A small multi-label image tagger, trained from scratch: normuon at rate 0.0043.
Rows from block 6 of a small multi-label image tagger, named by matrix and row number. Rows with one number belong to one channel. Each number is 500 + 40 x the weight over its row's rms, rounded and kept within 0 to 999. All counts start at 0. Numbers have three digits each.
After each channel's rows are labels from the 100 images, of 14976, where the channel reaches its highest value: "responds to" is what is common among them; "place" is the part of the image that holds the peak. Only what is clearly more common there than usual is listed. The data: pen-drawn characters of a made-up script with 800 signs. In brackets: how many of the 100, against the usual share in percent.
# convs0: first 3x3 conv (model.blocks.6.convs.0.weight, 192x192x3x3, each kernel summed), inputs 96-191
# convs1: second 3x3 conv (model.blocks.6.convs.1.weight, 192x192x3x3, transposed, each kernel summed), outputs 96-191

convs0.35:495496505478512465455456532475430505500622512416459534541367523486450517474489492513468438529461528517476480522556502509479526543527514444484587545534480560570450474469480502480494558497538507463534388534469500541516483504539550508462467533470576521457531456499510471454527552533474545492
convs1.35:455461501470506523522525467515475493457492467483565541491533488473502478459499566412487458464500519493457523454547460464485517477551520564492492492474520501534563495481542511542435490417521491456518563500522473507514523465511428493432561517537523550535529527457499503490523520469426556487
responds to: thick pen (62 vs 31.2)
place: middle right (29 vs 9.4); centre (26 vs 6.2)

convs0.3:500515529457528471525495493491424505534473526555524475522503494486518486516459513497566508540515504527471515436501466445456476552513465489454560513566548459505507495562489531493501464493501576528522430425475491522499490462464479485467453514499531547492535501525515539466527507480568564430
convs1.3:447434495475564606435557426471452513512471516499564482483504516553568562526511381451463443480448463434500480417414535571495501489483490468508497509454432471493460461438491470479528522506480573528556488493542492516488560490516476460452545473425543512497472460557522464558528521480514481501
responds to: one stroke (29 vs 11.9)
place: bottom centre (29 vs 9.4)

convs0.181:518523434462528458505507512575482464440419453477533482500449449523481493508481468468535521504489502514551481469492533522542639484429482472481524487466466437490499502517470373500470461533451530454531515482454475482469456491443432468490484479520483508516462492524530494451505503554484427519
convs1.181:472523494487542508517541547443514458491479554541536580490530532501541546516506566478441509457508472548544462481468512527485504529371508480473518507502538476503519522405431487521536466457517510493473474424448437528514415513435446487473516474441529522490440495478508455480461476450488490443
responds to: thick pen (79 vs 31.2)
place: centre (26 vs 6.2)

convs0.107:515485490455490523517508509519482478499443505583549470476503518546501529534341454487543415507496508466478545552513523506473445497497529539487533439525491512338510535505390504491491446400438516443404501473593457497571492502452435499514530497472531513515491578452510529455531442460490553498
convs1.107:467486496460440479507460427481547479496543610482528606520491444496476525442461490590446485447509562451505453503483539439494490489540500465430457506489519497489411537444504477544533563448546449480462471485447481469440500459561467507507461543544514427458480506443553418498522455516451443567
responds to: only straight strokes (50 vs 15); one stroke (35 vs 11.9)
place: centre (25 vs 6.2)

convs0.43:524409419446444439469494534421574591516402549497456507512497557474514495465460495539487533426475476498518535498485500503455552561455471469512487544447497505529477462527525520498500562520515430481410454574547454448501448486493484562473496504560496538493529456549488488514455501450540427504
convs1.43:522508479552509526486474562504512389445510531422550546487535529474499449565430453599573553478460511535515502566447523545469516446544521546455511471425500562518439469561497451475539492466479537585497531550510466522545589458475538477482511497490506483524479534516523539509514500465505389506
responds to: one stroke (32 vs 11.9)
place: centre (37 vs 6.2); middle right (37 vs 9.4)

convs0.172:405525548493463542495506477545502520485575497469506491532424466493459490523559514449494425529486530467495486532464420499520453450577529446524403453452469467527557494475482497472512518457479594582513464576429482486483601420506504489436509442504515553469478497493501543561497483427492542502
convs1.172:456510495422565456494458446475467510549440525531471420535536518500496520551501519526505476468485482486395454415521461456443467535487495474526552514520505477487533425490537552578506490455501521495510492460490506494461499511500466565513517559454441543441487531508455518483442420483560512425
responds to: thin pen (62 vs 31.1)
place: centre (34 vs 6.2)

convs0.182:399455465518540445516512503495495518433518491514482458544520519456518513489432419557514574476547490500548533509452512420507507506462492441502557542442532460519539494522540481496446510548424500453480480501459471489528483564502511469517467483500508522502471487449477500459446511603477443514
convs1.182:514511426548458519526499445514483502520485510493543570550485482437496511527423514497467522446516505427514440529519495501484487519469472551441483468527455502460486547471463478427535475484514556517487533478438483485502516440471462459467433519479476511476447566510475523525442517502513519470
responds to: thick pen (70 vs 31.2); four strokes (51 vs 22.9)
place: centre (43 vs 6.2)

convs0.46:503527492536476518513496490493554463517503470466479488454489539518530452511395499495528388501438507550433466554504561504575482532531524498430422442515518453444482536481540501545475488442480506488501482443473561483511557504460424478501443447504501472472514451487511489613447460512476452512
convs1.46:507497556419466467505502539503566493429444507517486558469399438488510569504444465520469461499492521508442559518468434437508450528497535473482510434544468582484538465484554468458557471494505525520499535499446453536525473543530522480486510560472490537457494467459387526516548460550445429480
responds to: thick pen (61 vs 31.2)
place: middle right (31 vs 9.4); centre (25 vs 6.2)

convs0.139:483492473581496477587508472519467489488375493474550487501567425511500537519414573464535523454478533547515512478460520449534510464498529539456440466458526467512484481504477485506530447467485526480511478431517498516463484498564509524482492451466490497506472546479503572490505489486415529498
convs1.139:470541511517547597462495542486524494461430555469477543582440467514497489498476491558472426461524472440478502542445535479533516485481500527543494421563440483498516399457416524479526525555549500535553466472499461519471531518510565558490500533524506465492465443554524476534533462531530541451
responds to: one stroke (34 vs 11.9)
place: bottom right (39 vs 14.1); bottom centre (34 vs 9.4)

convs0.81:455558541502447486464460495555505546448453471477467485531470531463476500468385544491455402502457466465527563476493507426470477503459499509482443508527503407492558481526555483476456511545424472476506475543492565493553452475600526507494428512503411476511493543471513442509488476524503509468
convs1.81:458537509494466468489506505551467562496549549494498526537542541448506490440473523532566511556536428502473569536536497503466564492477474486496510565460470470440486557446537550475528471530508525476540489550497548491542482494537451547461516481459510506504512501476495530486537527488414522472
responds to: thick pen (60 vs 31.2)
place: middle left (33 vs 9.4)

convs0.166:561541463521475446531495505550494456488547506430425465496521493511473483491489536453511475489510458453527508526573457520439530531480491496490492442486491530442453495518469518448547440503436463543500446497469511505445522465519441484444464483470522514527518476517480480524503450507500513490
convs1.166:439527544589538545512526525451525536462472485546477510482548532499554471501424471476469493462518510552495514457487422490526543515529564518518451487482553541501542534468492495444527453569516484443531516489508474529547568639492468547537457453566441504473530514514483543467465531538417536477
responds to: only straight strokes (37 vs 15)
place: middle left (29 vs 9.4)